{"hop_length": 320, "encoder_width": 256, "text_encoder_head_dim": 32, "text_encoder_positions": "sincos", "residual_init": "none", "steps": 7200, "warmup_steps": 210}
Rows from block 4 of the audio encoder, named by matrix and row number. Rows with one number belong to one neuron. Each number is 500 + 40 x the weight over its row's rms, rounded and kept within 0 to 999. All counts start at 0. Numbers have three digits each. After the name is the row's rms in percent of the matrix's.
# gate: MLP gate (encoder.blocks.4.mlp.gate.weight, 672x256), inputs 86-171
# fc1: MLP up (encoder.blocks.4.mlp.fc1.weight, 672x256), inputs 86-171
# fc2: MLP down (encoder.blocks.4.mlp.fc2.weight, 256x672, transposed), outputs 86-171
gate.483 094:494504427466475528541513573558547347519458568458498487590503499534496499575525417522503425460518554513492500550519469456471513558511576485490437528473469522577540561503507505565555515450528499485455435481501440469455546547462507508485461424514550498523441472
fc1.483 097:503439552495534452483453501496428551479505489473535518451574539517523489453509571450494585461520506593475456573521475535551570493495449519543535515467481487532421539499523478530456539476543503494655495502519453525509512500463485512522471492558478505493461501
fc2.483 094:508464544511497529454583477538421463408486536486545490512465528528556460456476539504472460516502509461571458484448511532554498508504508510570506503508454502554545520482504451482531491487555522521566528501467404554441439463454541406438507534513490477444436477
gate.484 103:486458473568481557491464583520509538464477538520534486535547476437463463457498493527472502513443510515426495482455512536512490466480529537456502515427580456461486568514544510483482475430488456521476477428494499509506480483471470558582510510415581512410506490
fc1.484 099:502558443457507453520415471565573507641494499495502554464520502528587520501533494507550493457503515495489468599476522494479530532529496492452533509540517453500471477494441470409507528487430456541566502532476546529496520521493545519471511522546519497533538450
fc2.484 098:513451543577507512500592479550477476435508543528505486505505502461458491412520492497498482430448466490495477428507501593473457508580423495526487480432492456476472525597550538419459531501486501561512548467506467576517519507508476489491509521461549514523507545
gate.485 106:502488486496463511565509450494561475571474505481469462491460431538500506568501510508500498465549527426552481467511533559463430548524521386529469543541484430502558524508484478521530443461524543472514443456516486512505512467444599564490472485426511505438535478
fc1.485 111:526467451534512607519545531491515517496525449548543550566495472477536546565476448553486541503496537487475497537503609497494402481456533478457523526467530470553492509451534541490557565496467480498491523482483475437536490479552453537461508527486447535589481496
fc2.485 111:493564472500483467492485475544518468509543488510473504517508545514520467506540496470557590537574476438453534548481475494515527452539502469471569504511511517545504543430515450511449479487570415449475509522559511498441492491469512445505478424472473525455445446
gate.486 104:504500506436505512465473484581452488506461557549501551482622530470505450449540415531485473434467495499514448486480508527487486525597527492514539434520492469542567538527531459472506498454494524537573513466500414519463459457522487477539487444488447523482521484
fc1.486 115:505444498442475511491486488538504586537445536568496513467521393528540497503467549496502467482469459480520487484486515498459463437510554482513472487539466573432457492516449579503476486560481481474544494472454503435462414507517457525466424556450508551450522436
fc2.486 115:491523491559596451547487487511522451491475497495478427478557515560483464617423529485517479493551553518480557514553484496552541532474441525511514511530478467418506454487558486530566545544487544487524484522538553500420595562496506505507479478489538485520498464
gate.487 108:626490498513560498416489507494477421549447495499412599568586496515497442539513485508445493433491557447523522488542472517502526440557548514470430472441458457521496490533538510448542466495503415507473484481502500471509506422540451492432458461544443517538463492
fc1.487 117:555452494485424540526527443549484530471515505485537483533494481511543499503486532492492517482572602488444501454517517508527502509460421477469533531552448497457457479506470519550418420556474508464429535469468536474530479468495516520446413511530540482478495397
fc2.487 120:518480492449532491499399499452423562512467526459413506475571530569528533528502464546508506505479522551512552542532532489504553529519436464428535475527464519516481426476480456563500511556499537444514564537501547496521536540524479517484397484529482499488528431
gate.488 098:512518427517541480485459482474546433580411522465544548476506541500501501519512441510471433426500462501506455462487589496395524536519497530475452460515541498442450560556462497465430565517474446586447510499508549513503551487462511506524522448458510488503550501
fc1.488 097:551481486458455510509432476444496452597446522478495487467469492502527468516511460461524485527522528430577510462467623511475522482538556504565422506513563516499414511475441456441488481504515487520465465489487513532446528539485543531537569446459541436439513483
fc2.488 097:507570491492494446491503480493455461461526503452445447470512580609482423460590556494541555491479537548489464523514429455569539496501459509565496541500501577515488529470445433462552483546418456495533514531492525498519479522452495499555513472531561508464522494
gate.489 096:468533512489513515550528463471521405432537504471526508445506459510461464570558520534475490509501479468524494510508536532491450481587515433511447557516552484451497540547552416580517489517498508468500467480483441503498491528517429515534481482530499473450505512
fc1.489 105:486471466575499542531532519539513608530529520538582446519477457542494546474436502514479562537546468473400522528495516451529473528425487447484559463524483546507512556450495538526461563487513498542507532502458505493526537451438523491512575542434578483477507477
fc2.489 101:480469489445442546519396501472472464514444462498512551459559478532507529540442446514455421489465533565498493547485472557526528503502493545530518509431496474515542452488517519561471504526483492470546483492485493419506490493564485480536459548515470467502389514
gate.490 098:418503539488477494557516536503431522528474553541483526548544445477516525520482496578480503444507534471466477460529531426504460443436577540561450525529485502461586498476574549527467445457522502527514470471508420497470496478554507475491511478473473438519428460
fc1.490 096:443486515512553442511497513506467500482474446496519570517505499526517512467449496462514441453475418536502493547529436533472517567495414525512518497448462545580476513544558529527491564480486537497494465557467459477512466528504527476497524596542510560517518460
fc2.490 092:416443473450527475456492503442521524509533477490528549456541437456477527461407531428439520450510495532514468505538532470481498511504462527492553493454565497450499439539476534556512452542489571545522490521488526501497467480595476461501472568483508539507543479
gate.491 100:548485505499503520514480453530521446544529496476603575483562518509496554435556435473487455467431529500544473500433458527492511506483486520502461524465504573525527567510484473470499528470435501517525333444485479467562542515470489527534511467498460428487518478
fc1.491 105:547420450511495475467466449443489468463475575514547581522583509546546556511493519517482452529448568574487447546527484564552523517505486463471493519421497521528546540473550525555504510538444541463543519516493503482459511494560471521464391499550511442507471479
fc2.491 104:450476497409561530544430622498444516568477493535519487472503410490466508540479490505560544469498522519559530509527517467520521479426563553497517529493548443501479409496456463449521464582487475493473527475497532380516529518577457459525513548495461481509516498
gate.492 109:474518441471491491520493479520534475594554469492536612509591498558533497559486544470535516429496461455500544514437425445443500473534481543499488470441481514512467488480544485478511553469507440499472484508494502418521500503493506473425483494517510509538511464
fc1.492 112:472496488453455495511553496520545478546507560524495500480490440373479523499529476473479506536485473441482487459486527531478538531581474517502514455581494531394494480564512454503495512448466454493543496521510508575502549389471557480432464453529543497512526555
fc2.492 112:480527532492471571465422480421571531501550471488523540457532496514554554498436500494558518506461505560502603518500485454509503453462496498501472546438509500532450439469515515560556540545418484493567484569521511418472487578501462522454474489523544492578470473
gate.493 093:435479512495590480518574506592475527542511563507523550538525445483497480532508497482482464455573454497444482537474574544535486541505481486502541481493456480473528490527531548540424500445579495473507497488542469479514552482536552479484527512509494485483486412
fc1.493 096:538531526470421530516419457490520449596503483476463474496500437529533519534514552544536524491481523461564462489429450491447524508460540577500482531533558573498562517495428557497488439457490519573494492447488484494504487526542591495515507472481448448461466447
fc2.493 096:547480443536473516479587487535454439468583522505532535584529500511548568535543463500506471509418538480430476470486470481508497440524521433419465533455482455554500504481532503455495544485499394510529526522441394481485422476527475537492436552495514507530465515
gate.494 098:481421498500473479538553515461475429470524559478546536566484496546554536460518504517528521549505548496532513473476475496528473516533506453499464536532464480442499457474465548514501493451498444507486535507499535515486467576544530464468529487508545473512451504
fc1.494 098:466556490469510462460496558590462561560495479572483571487506481534588467457490456554536532452459448506470510479531534528493485494460544589560535455518517511529475455508439501415552484530504509497569522597515480418558483453528470479530496569496514552502555499
fc2.494 097:491446555515523450515547524496481555451478505446498506537506539472469508517486505381452478504559532529461511530575467438545558521552505451440493523547467548477472477543482531519476516490529489448538523501558490515500520476541444493486472493571545500509480498
gate.495 096:475529484524481570530456529562477547508507562444498490472510529452541517523485513516499490517460490523528430452517468443513514477493488473442445578532446445431474482465501450540565500470488519578511464477489446411472457449493477505497483473523547507417460457
fc1.495 082:529558491504483632468496497498418510490468521449499524552488552458488484489486475509516520526485510510526515424541513467472485490490444526500450584486517490468421495492437525579564494551425511544467535493533509461527514559517456532486448489486537544525520531
fc2.495 078:549534480575509467571508520537499507504388497463493500574535504519460470433505426547538486460494457506467459495535554485460481465468492444576418516457478502513461564464502531553500563487602507469473490491546526484454454462444501505517492496447553464510484496
gate.496 096:482495482498537492561476526502511520488430518499500541411545565462500513573424485467487534432529500515506488494524431489540517499492435510491483481491491521488455439599590539435498526466534515492514459487512484548502584476460505489510484498486525518469436595
fc1.496 094:512565514573494462426505514466526469471480539537494537524503509506522463525503391551510490460506451492487512489503521519440536436465509535486522505530505533491489468525398541534567522514415449520517550561493533455513416479439486463508496549510567501518577522
fc2.496 091:488445478502475527503490571475587515444482449574437392542462503525418510515441498538471460512460500469492533536554529530517552470518519487465534460511456542490536444501459487504460563541453419538523532470486499496411476433495477480465500562538488494532516464
gate.497 102:516533508452464510504505503475542440534492504524547536463494479601404500494525528534491453514449475561523484514499515441526407503574479474461415434498478488506523480518517539526553480528533467536522504416451424412501439591557472515487461516474461514541479457
fc1.497 101:439495475477446520505514544547519553381527484540481458506456528519507509543459506486492505527501508487513514522470449564489556565460489514565578430498574535462436513553515441465550515523553504450447492487509505502485511481534473493526459535498486604453487520
fc2.497 100:504434524483497520473442466471508520531527532509404514452521509503572534486503544535495587521501432444538518533510513421514558412449536485527550497485464597518424472519489495490516482410493516459530530555482540466493486500533522453497474471518530547492422491
gate.498 099:523500477570444473489535486523487511538527510480578520595493467567514515524493469557500447476538540516475494541442513514474480591513468433438451509564483491548512575477480533567429537477540577465473461507536497539524535502484484527465485485476489473526492362
fc1.498 104:530522438485482584516550578494550466522572498508471469526513488501497532489523537516540489564461472507555450463518489491514418513554556421482381591429524492545607486468468548571531527509531436553477457456483476436430444514458453537495583515446493514490485516
fc2.498 103:464463484491469458481443518437490413559493533494508440470562533507466500561432501466482494501498533488506540512541531476486490551508492467507512514505432465502543433471499504452510558534536496456495460518491566524481529538514503528441506484477479454514516455
gate.499 117:576482529522511547402496470512459483484523492486492507522523552517424474468541527580420491566420496489591560422482521490532474477565491561541547475457384495461534478468523477519564504502559459521482564547506475439504458505529585425419524483543469507528435498
fc1.499 128:520524435408501549467490469502487454518536496495499494489470443459469498463565413556493508503474489526549536503414546512510531487504517503516522412488432523485524479545509415576501476514509480415541528522513515471517537477530469480493475435542434526542491534
fc2.499 126:460513562586546425605501535509568522479486466464502504467461487507521483562447534455541486462538551500471504513546464503511484454446469521514437564524532452505441505499501591454465527480474507528496471457518532544442521461491464530572510546467510487462499549
gate.500 092:520471579484590528542449542522512448489512550496560493490516499445467596445566454580485432541475533584458541493540494502498437490465476529464445468474513495456498454520505495588517433535488495470496538399422506433520465538563487519493440552519467430523488463
fc1.500 093:510507543567535456481433513530517476451484494516495499419521582520480552498467538537476462575483423532507502510514427492503489473513490520488515481467509528497503532548500500463571467491479454554505513485436506403507442516555480456496504544504523494488442497
fc2.500 094:493540561434432533414490456470575494480573488443528491415440525483462551517479495508506527538530523532580488484549485481453527504432447548598493544465515542483483490486477532495516471556452555553515436514464617535478496518498534529543455488452468526425487548
gate.501 090:528529453534528490475526450486555465544506513534486552492570521604437480532545493514435514410512426416489546517492542482516510489530489483560549478449489409427504483492508437489533474470455481452532504532456486532493492501518613404487510504457591494486484479
fc1.501 087:478486531523477540551484536455473601528461523535506540429507490444460577475429526552475478512492489542510502482499433549482502449489508513481417496497548523510457531553533539466434480543518480478479489455522532560487490446560435553531525461446457470498458472
fc2.501 093:453499440535514491516525491540583463537509500503520558492468517515509571532465527526466529498516429480513463500485514474432420418505533486530439497506398518539544475474494524472512466455566525558498521400454487509494435472487553488523541540526477471528472509
gate.502 098:553503491510447520447512478511439502432547504513556567514482470520456541470498502522441542505466456468560551505557530450578485463499541515578511516500514534450520476498502548503520407528428451442557497550481395446515428454533539471497466517510511559517439532
fc1.502 099:413487496527490469547525525466487455488545473463554493456480511506513544412505522424557571464527469474458439542537485486518539480487505478462489469476466447505499468511586484476490493472495532545562518507523484597567513437450474474514567503506474461510503589
fc2.502 102:546509470424570438495473495575485473528472512517485528510463471553479492505555523534474496476526521486592539502468522425542503467562529532497485459506492522503470555538404459490502459441620445556465509483480479431589499488553505429506534517550500541559502483
gate.503 102:537471472474436524569471495493495481544478509504555465466571469536551520609477486512523400454504497483510441482463521455471525533494530463535515534558506445467529456513514503516552523470531519474514435485492491530482558503480476538458504444456493519437438505
fc1.503 100:517494582498398488560527537438416463469490526502574530499456515509449501495444536549506507464521543504566485442491548518507515537466488501587527536488505496482529481514512527514581413517468563515439560460529479583496478500531520491455500459497435530519507556
fc2.503 101:499508577438548475539456462549524518508506396517484558457540505527466509527522535424508505499495559559453614642544528462516512517550525542454500480501389448529484500470506486556470513512590467412488500511525506469438532488504480459528524474607435532536474537
gate.504 099:525521524476557497516463476483486481563438522503514605455532446504542491534443517564459444485521557486485511502454523497476514478490495473483469503424500467494435476488620518500536531488476525512563510487543526467479537447555466518448469475505476498505466453
fc1.504 093:482486463515522468516481497499476500493466521561565451537515485463455444429477435498473470430484442523501437552483545546414463418523441496537504518494541448454551551495566518596417534517568588498535509497463452549485507491526460476531419548453492507548476518
fc2.504 095:530493543535521565477509418524517476476471450540468516537553482495487535531503512507479474480480532478556554431525477479508452537559541506525488537551466547502506481514428555487454488522472488520507481538484522423553443522507439503447474434563507592559479484
gate.505 097:460468510496521542557527508555490552531421544535427508510512505466484536514447463493481388468543513451526534509511443454505548513510511485510507463548453514550490469539489476515512500464570559471584429463491492504556497505477499497496495498510605429456531445
fc1.505 102:524540524542510446458495472482517435515548438452506505478524541450493490485525544487474618520452470490533469522472595538506498455498492534518510495494437463451459505531498501454498490456475444560480582541511520615467497422488521446504546517472449496475455575
fc2.505 102:465452457511484500497489520511555513556486578497537511458432465501475510504501575473465501511531509454594489522478503487521465479494518466571516475509487499500532450452403482545526473391546497472516450468528462548555512464471594518540504495453502544412471525
gate.506 101:499484375561479547486481461578549458486484536526533528490537527522497548586457464520471507475601458451476486554489546516515458495474534507458556472467425516524553481492452489438519478468532431540557482462475514436516483457469591465496518518472539533464422471
fc1.506 106:470527527387542488509530524493452525567461491484470502534498482489493478518532522517470474563454525500520487475479524439522487419549510535566430514542570474496485520528530488514515509506521470457549517479441456461477513523570437531468456487556471476516532491
fc2.506 108:578493456440424547517407472441498448566541571509531550520628488552538512578541496531581520387439516518483551537479512529474532545525503536442496440498469564543454483536495507508464502582426497452498518507507508474471499468482513490484451469503531521535503392
gate.507 101:457449518571536466507447513501500440488424573474512490512574460480561530562454566498477532466486541534527436487529439513493532388476499526534515584425462493445483491475561480477549422441539533586496454480477476495511488473465564471492463484438570462475414485
fc1.507 093:581516459565561514473513452540492589470541531434442492533401468509536494530515512510508517502501467553527518471535560489506486468497473482482511540523497537469437452445417523531484521485532464460427580535503573499536455483521488515530430554521518543497512500
fc2.507 096:530421490460467550461483546487472479532479522515451489478536562483460546506486468523469463517433487500575509478516558454518528507527493472522536493512467506436498487543482501466524474477549484477486483482439510483500417528513536468447477495464497470465442544
gate.508 106:531529504513475480505534467531553443489497533473505510529545553533467546477555440545507485492533490565492473522519475570515444474524494430491477496569458488489601464528428522550502445488551490565462455479432473501511460536495491486520483432479486429515423502
fc1.508 091:487501506477478507515519532558484439492554513481494499528509449435497494492499467465497527432481491466564458457541483487523525436493518558602525523478531460514466560513588461510501478472481570466565437535516388474468567446479511453538506488517505492413520505
fc2.508 090:559477440541527450479515516555510428423487512451463486591519562557533476489558486475516485491506521489481440511509441577497516526520523499468507483473464478522471541524569420432505579514604569510458493487504505520505492526466564528398532471530496481529491494
gate.509 104:550493487476520541515524385522498498518531602486556551506511519526443513515555432533387494483533494424556455499455504454489435458574511504497471490507507524447518480532488501483495516501527509498521423467466462432511511436542501462508500494516538469459478508
fc1.509 103:513445531425486426503493412496480529521508524450530535480464525500492475472550546437413519519567547471527549558490445441535507465489506539504448475465500576503560536497470535513485486510499526443556462487536501494499520468551542477527499515591452556550500506
fc2.509 100:554457460463552536472496485464473539483468484499459420493438601462557528537527473503527516533505509494546447449491439529549527506480513529518483507488499520541521536469498463459532523578508454498463468441383511459474493513495508526518482515519536460504499501
gate.510 104:532504465409472527551491486490552520520513530546557503481549451484518521480510410544487407513504430487562499514472559562450479533501516482514495455523501483508533501541515439539501482496508564534570444478433503523452515546570493534483538498426437474456521489
fc1.510 115:475429535590515424379442535535489529423502531558524490534520498528434450497427576480416558476469506528451499548560461481529498443493476520495542476414477512464473518470499569487519595520517515523471491493477485438506467497535498494500417550495542571539465524
fc2.510 115:466539477464492514577483563583449486562513543495502445506428435437460460488525459473601471480467515525478438503491510520522537465541492432495514467533573460425516552567575453510428485489524446511507508432539425574491526497513499545508537423498524425525444547
gate.511 099:442525490493447495529497508495549428565519539558481497485493482469503566543456480492509554488477495493522494494512506455524496499509502511575545507471509497446571524539525458577501381456484545508516458504418439434522485420554509470473476506448536414517471493
fc1.511 096:436484460438512487483476523509591472581540586522466447499457470481461535554457463482505541473548502449618469494542502488489482503509519523526540482515510542463490430563420461518486491446519538495537490467468603506474560438567506495524436531481441507474540488
fc2.511 094:405553529491507509547515496558506513488458512588493518493399505453595456511424516481543462508526464503471502523493516507505538504435540518537495505530543501502451485532503523567465464488485515493438531519456463486458578470468542494544489594487535474503471511
gate.512 096:540530480490449580464492476562505483511485491456517548550488545512487594495542545524439519521429511483530474466551547449526424488508557552579461520446411517448495510447492515543498406502486441542520526484491462393489484491539542485482396508487468492527483395
fc1.512 099:557543496527501540504493557520411551479503514517472497519496468531504460515509524537461466553471431479521474474471551498561443500504528446491497532500478519487550499458508505531503495486473519509489507472500431546456416490554507498524499495495499515478464417
fc2.512 095:469559504547522450412515498413473490483530456507466490496462505480539438473483461471565592527513458452502515472458409534427494494515528508492451492445553463503481505470548511402569559482451512585558520557502532531401451567479415530501606516491597505482532569
gate.513 102:483498549449511543575501440568436489562445528457491557445523513496504558572520491522508517437460526470517541470514549466469494473444474488458507527579442450476485420548535497468480434421515595479510429462500513503510515436513542485531464482528504433481475406
fc1.513 105:609426461599504524475489547423555492446518464526546467510437495551506517491469514495506489563507501484524476526480437497571481473492526473515470473414499565479458577430471462553562483534444459518493541481434503447469477514480436496505541519465482519477497592
fc2.513 103:521515389386531502460504464510488484434491511524417472533528534570508471550548423554523512438542507513503483474447429529465516586541459530468560501487449506527480464552546483413513556537457519493481562516531522538527518555522483466487461463555479505505521497
gate.514 099:521571425535499540531531434535552478541477472463486565514493447560499555611552435518473447397537446494446419514500543556459465434588472468514468525481484454498461507543568499551447480494502508468464481479475449481476477465455525504530489516487580517447491479
fc1.514 086:527572486497474554497435529545542482509468453484479536576477432499497459534524449540516481427462470553464428573460525562475492438475519522514492512461578502510449559526544567586419508512475474493446485527532470490513472473451506593553499501497500569552487500
fc2.514 090:536511473585488485488535543471538528479507512443500503529447449473511514502503487508499445545496447553515491430533560560486486478541498467529502539482498453457466519553484536529520464541484465483459536524512530539492519521478544546517447539514525565483507540
gate.515 096:559488483492569485496513466525473389534471535540575511507596515506465490536491481540457491482493519460558510441534621455520448509535507477579513505516427473479553487495496426481501477408507527541503498490462481488521484512486583441478539497484519437501496477
fc1.515 077:528524486446468544486486529485581554507522540491490504488472529491443565481569471546474459489485518568499460539522401522490431560564517483438466487554511530561450466519494512481549537502539471482473482467462467438548558561498478488525481524484460535490466458
fc2.515 084:422493503564497516536472513525475457538499436463495511492519422487425516566428534435481567558536496473520517529520552475491472468504489467494530579538470459426548360460481527512474444481502477469472498458538513530480492511560511494536478520544487490510474539
gate.516 103:518477511505517493529530522556513524517508559444446520422547494491570503469505475515504485502480495528583479432391477512516569521436469582447533526553500548513458446566477477483496452457505481528472483485532484542542455480489548445528538503483552411403517460
fc1.516 105:540432529452513519471480528537505441523442551515534518528502438437483435472526402560454448459490512447545495475479572540479498455491514454477525506476526489481469532572535518511481463446445514564531484509543533586485506419550442510474467491530491459515473530
fc2.516 108:475527465480488487487485469520514448478546505442557445525516613469518512498502551496582557544514523530462518469554460414538558457416484523521450489457467481413613525459492454476415398486541406501525486454452549480478512515491476468517507505494458471528480470
gate.517 106:515505422433486527538538479589506546539566478479516480522493496558500579474491516500485465510506431465475397458502483453447524549521499440509529546510459531499566488510505472524525478501482513462514496492451436479458449501555515504457487475506441536466530535
fc1.517 115:507534565526552482455508506464477502459450517579513519500503468512540423545484491598496515503444543511532612499518508471551461470436541494508517516541515432492466482438502507465512500479513504493499487550486524489564488570431544527483617529485549514496522487
fc2.517 106:522476465443458507458435467569587489495492540477486503472532452522504544452492476501485526467443485506478453576452436525436511495547397520464536446503489526469414477587506477484447493507541475442526435479495524464483450461514480507517426519511541550444528550
gate.518 098:606482465498555450448539509557440492483483501480464476626542458464415435490543459527414517470571518445528488425539537415515513514500496514471493506521493556508521466479457508494457560509549501586497471530488517515498535462479447512482544460529493508544538486
fc1.518 105:510512453510553481509548538510527514500463500473514480578489453501448511494479523514463481481541497426418461473478477462437499523488527547478397473455520518422494508531530535462440552478506510557538471485532540552471559467489453551487522514518511498581554547
fc2.518 106:411527537497460418529459537464504558524510475545470527442477561485498514524466496488534499505546505535498610518529479508559505510443475459593543476517440507497529489499525536547528452499523432448451531525505529481485493473530515423522501527491493458469406506
gate.519 097:530550388472514514524537478520486510533487534522528460518455466502516496509509524521426515566524480394522478530475529451537486511494570526519507445524467593541535515506467457455528456489493447466493450492426493422487452460498498483523506548524517519528507531
fc1.519 098:479525473487521483531462533590470558504434487505474499549482408502483483556474459549501480446483521481454455504482499459472509533439467546486518544573551539518486459564486539528486503497476539486513486483499482487454540417535475554526460535520479598527574474
fc2.519 101:476504509492490499497533487489462492492561472577588527481538543473525541493456507476539537519543476482496519454502525440505458434443518510517528553464509444556506532544498505512558482495429511591495478487459465451467478540501431486467595506477500425525450526
gate.520 106:502491478553572474533484504548486513490473559545513562486593549503457562514456493516470406454547437567467462538581548522482474527497484407423536569457492469461525490606549493485514513448520472595458498502514508533568492531514488538487486494463561481488452506
fc1.520 111:468467566558619473539585502477398501445533415500511531494512553450562520559450583455501522528492554474442488459493432498515517440471425496448524584488461435527479496435592545480440496430538505494461519513494473539513464546466491463476519500568490498497492539
fc2.520 110:524452527532477584526425449451509577475520529472541485478502561601552521496477511517544486558464529556479553497489547498516556456381434485508525541526517507489430500434448485603558483520460565445472567497456553510467491556516559515473459574502548468460490482
gate.521 106:515476523488515439443543493548456550440525528477524501536554465530541422479505495496466512565528548494461414545465493515591503497523474516549553533536485460537475517439517570447517528484610449505500482487518477432462475521507491506465460477547521491424432504
fc1.521 108:562426544458523546439478494607552506510519486537485493524482478558537472528540535530434539491513507430608494504536573466531437489462509599476515507559471613542502519527384488464519469476494506483510515500451549379507527455543527416526428516578462522478460423
fc2.521 109:477517463535448500526514502415473448521497492482513483492550522534503591505502499530534485509421525574429542465527428475442510546515484437443491538451552485550542464441508480520516566542477552454510536576416518574470452591457497558485502543491519553527561504
gate.522 102:479436457417545409474456522529434482536484547520459564549581459517495445527504563540435518456441500492498513479538532464499482520459484535549527456530518557507508513541484518499485514477546447569505542516508450483527540489522496443503419523509491573492502542
fc1.522 106:521454541455523529517495491484525550535491460559530499540494473512424521461459552579427412544543477503477453482513524548483416473468549462494505469520490459513535552475456536495497510534496475519555536481458512502488493573530522533459529524490406489530511456
fc2.522 102:532477463472519431513420529486491449504480533448480469518551504548431503504539475505463519471447540574503524559524479474523598505519522448416517483479499495470425482517445406464502532547526447436524587503471540532613542491541461534545459518516499542510559507
gate.523 108:454520530467462461536475481461506444560450512498476502490608463500495528547488499512491456389457514478564512441473508538390480480533508518573458522517461461571521474573510437476464480454448466496529494435512482520476436494456502484501522487483459452469493417
fc1.523 115:470515480495502455505546484523516465460487481510533493505421580455477535536486535459488527467489510453546549453523435394494497479435568514528472483450467496523501483507458478441557431431494498509491450509515470504424546475521475466550502530507508553521527578
fc2.523 112:425495534575503488581574532481520489521499509475588507502520471516453539445447485396492437455538520482449480498543461490456520502482493504542440527490526451495491515489525580510473594507485538546513401450558447591492538531508466542526552488411541445502528527
gate.524 100:557453521472530470518512528526505483479404582468496582522559521501468495498489428549470449403535477492537540486531544504523541467437489539522486458579563476506425501601511542491456490477542527467496496509537482452547592491452553497483438489549515464465522451
fc1.524 106:506558490521472419437475485342540514512489471528492514475470555531506522515470513490484470471535491486529544544507489487488543462532551495563491430504483581534526521493537432499545521462497547471561509551505520565448536501471517452459502493544461548523510545
fc2.524 103:554559489509481482466488467510573574461505443494485439497475514562531456459480565571453498543540493513437491531446517512558452518502479423437504496475523522495421523486530511521513498483423503473500484469483553497445500531488456600544477553518515576433551457
gate.525 101:435526495490496523513482425542487471526524518520549529499544462503564482484522503537460480490449445513502439471423552504520504427534478498494520475494487528499517493539552452539521432426549513503493477419458415431521535514560480437521504532464503481404452407
fc1.525 077:534489487510519504559561553464486489526500543505517493516491540480453478556496478502512523454608537461522508451543517533475494486494473458518496468579532393482504463530514508445472546494525537463492489560541521584460515515432527482398484449527456576564498538
fc2.525 070:477532443555545505538519526529571516448497502497436489538557485520455497465441566522455441454486465531560446487467507513515568535523518543444555496467506520495456507529508527491517565540482532527470540412547493467578533545597458589506490460461505482494527457
gate.526 095:481427495504557533432462477528540492506442559541474536562482523469489554507470480527435470547458396507449478533522537504484499473551521520493499458487517494418459501550428532523424507492454402444474535479447507476559485478514542472469477565539487429543507484
fc1.526 097:529502492423459509512455488444466493569504565455506497468464381431493549535521473533535500500467536458562505427455524508426488466528529492460444483503511489488492445567490491452484446497502491505495498474495535514482456432477486562472538428456469475494534500
fc2.526 097:488418420534452496510587491530537438405516482477463438487493570517492494497519524435511513526478514486506461542419427503567526548523501477504514453479500481541541507449497475508467528532562417425515494454454438467518495499460529490522481551472487565481496470
gate.527 104:520439544492518533497479503553590533470442524530437452496510510609439516521441443579445461495526413445561568521530497510483492463567532493580471437562485462441507416539478486515534510493577482434523475430462514441423498543537529483561473562443544518472496480
fc1.527 104:513524535515440546463497479511531524477496447469531508489498563449429523411466572519448497521438484545486556504514524447469471398527471523539450458521515509501421501449480517498551486529595489531435526468526528502555447562512510502506518479490476555512525537
fc2.527 102:437501565487511501504526501530504489553448594560540523477543468527495480470514541470435488501551499482448591494516478479493471503487540536606495485521484533429557507472511486507522440398496512435551485563486460484477520512478606453500524461458499512491430455
gate.528 108:480468508475503564504557518569443506428506592493504488491479543462500496516526442520460546539508522425525427423533525498454459500558435535508521503602551460486490470550492523503547554527546533533432541497505409511495432491534486490469432503533519531453481578
fc1.528 116:467391511464520573561499502492446494504490592495552534491501508430488515523478507468472508495529512460481481487515569574467505402501473451532498461522535413423471516529504498543454435496509460436432533417510436550526453448572518430501469479479459445459436517
fc2.528 113:524563543533543422472501464523480526489454405553481476537559465516462471533487543497479464471477552519459524554485443499533511527487546538549521515511432410539581474440495496460493536484497538531622512530440507511520511514473486545526519509556469543516469447
gate.529 098:469491406531578460490520506500530512494490512495510487448537519573511517491457504529467497432500447501490411486495463513518459483512456539475542438516397470462492434551554460495561514459571455610550494525501501469576536475494494515494522511505526546484480552
fc1.529 095:452523468596525529496477552487498547482472464524486454502513454561558556502466556547502480464523517493441446465493459558490513466482459548525521488499466460446457481511564478477526506465488530558521504520495449517533481456517512506498536526526567566442467516
fc2.529 096:560499439541525532460488497530505581589525449517521517520456487461471491506454509434535534478499479504529489432578422531475490460474482512550549516472476496498557482478464504531454544472485488512501524545513585482476501479499498511498480551493544552531515533
gate.530 096:530543501545520460543485518485469464520511474502412587516509529609508460461503494486525483425542456503441421535524516535517499459596508409505520464482487503566460531484624522491499520490525489500481492484502464511469484538581514501454547473497565439489454516
fc1.530 097:503493534539519544554432504416533539489481476535546477487514519429460569509506490558511504523492514557480555476527579506508491470489458452458548505494483428445470488511545415568459521450443570487535546504518559560577576484475524525518598511488499479522492506
fc2.530 097:514557451514464526546594520496474474471510513433450488476466445456524471482540398445553503529514503468370500495482479550414549474540492444492490501531583457488505493487542484488487583504499483463484472552583508601421500475489462569510453443450543520441594557
gate.531 101:486465505426431489555477485466510471487463534513500543482573473473496517489514482497493467503480574497541516519507428519488471469528566476501441500443559449550565449502505485490520427480490457445522415437437423505533409505501494475537466523485495502484440525
fc1.531 108:582528512586511554465430487433536538435529450405456475534477520487451538519466513497520420553525555573488571514555512536557596499508482483481452516460521492432479525493523467549542521504490483444464538536504593550438539459488466497481467496567499487506437490
fc2.531 108:455486495454503482500507531440443463453484489517538503475457549446489521407546501498453526554524443474532477537471494470516477498522644497507459476442568497580553527477483499454521483456501467514557459468477431487499440518514477456558536555523473507490469597
gate.532 095:543397444495529533492518474511434494507516461563506457483502545579510483589517492551482470528511540490485462432574465481549480512514478482456519516519384524507546523440475442487556505496491494504509445460488537462480528458485516485393560463543573468465491501
fc1.532 108:525454486576443487466475506462573542522495512578438436491426532576513526501490503513497490521458443486522470499573460601519412513576518380465517511502512525531469541447457455547492519496463546504475484479474509507532468545478519519482506543485604526509462474
fc2.532 104:526537538487458555450466493430556434519505526484500493413531478462499546503484483485480471484494565541566557466519502532528537514469469513586433505363520452483561529536476496504479483465428470457581420472519520504485525434490464522475516499478488485474419543